Rows from block 11 of a small rotation predictor, named by matrix and row number. Rows with one number belong to one channel. Each number is 500 + 25 x the weight over its row's rms, rounded and kept within 0 to 999. All counts start at 0. Numbers have three digits each. After the name is the row's rms in percent of the matrix's.
After each channel's rows are labels from the 100 images, of 14976, where the channel reaches its highest value: "strongest on" is what is common among them. Only what is clearly more common there than usual is listed. The data: made-up waving flags.
# sq0: squeeze pointwise conv (model.blocks.11.sq.0.weight, 48x192x1x1), inputs 0-31
# e10: expand pointwise conv (model.blocks.11.e1.0.weight, 96x48x1x1, transposed), outputs 0-31
# e30: expand 3x3 conv (model.blocks.11.e3.0.weight, 96x48x3x3, transposed, each kernel summed), outputs 0-31

sq0.13 107:496498470463484477506463485509513428477539500518483487495471516527517509496487498476519465545499
e10.13 111:516454502475535485521541462533478501467467508483501463534495493514549480479467480484464531492474
e30.13 105:451459497488496450483450499491496489439531534506512518513510514494497533500514500497480544482504
strongest on: corner square

sq0.0 100:526515486468473508471500514454510536529475493481485567513487529492517487533496530497498491482518
e10.0 105:560521499465505474511495491483469516495498506526508464563487560479551471486517472521511511502511
e30.0 098:516485479456513504477455471539498523463505513489486497510532510512524525485526486518553509475528
strongest on: upright cross

sq0.18 099:508518492487509509514502501527499425510542486528494493522479543526497514513519510462522498500507
e10.18 108:477433481565476562469503482472495490479454463546515469476519532503524473471495451481471503491523
e30.18 109:498492538510534504521439480500483512515481516466483525509540524530518490480522472512510463502483
strongest on: quarters

sq0.6 097:487541486445525514478489515524479473514537528494484530487481476469475491513510506487458506491569
e10.6 095:525473471550463524486507495543497489515459490473467472548554517533510485535496494501482471465484
e30.6 098:477499528465528485498480492496486535462559524525556510474470552472525543469502503533555501511461
strongest on: border

sq0.2 107:487506491508550512492497456539524521542484494527476515501477481469520483508511483513496525502469
e10.2 108:473482512493512462511484464505514484502481504518488493534512510493461490505474518477503479475523
e30.2 115:520488502530467493440475476509478501494483466499491507505544518484475512529490476521529483487478
strongest on: offset cross

sq0.46 102:492491504487500490502501500517503493469533554478443501474488492525505517492465506529499491509511
e10.46 106:496512468514500505512489492525469475496516495493540490520520550481507473457489471464486488451493
e30.46 102:507479504558518486520497511520514488490517462511499513540539505476442466537474486512528514485499
strongest on: offset cross

sq0.17 100:489503481523484503498481463490494444501491518478507461506510490507482504511466509503502458494436
e10.17 093:512497459487519527492489486492497503530467456550483479453487513481470509502490528525485517479465
e30.17 087:478506546524485551496484467487510454542496509493488544518505524483484473485469531501516491511476
strongest on: offset cross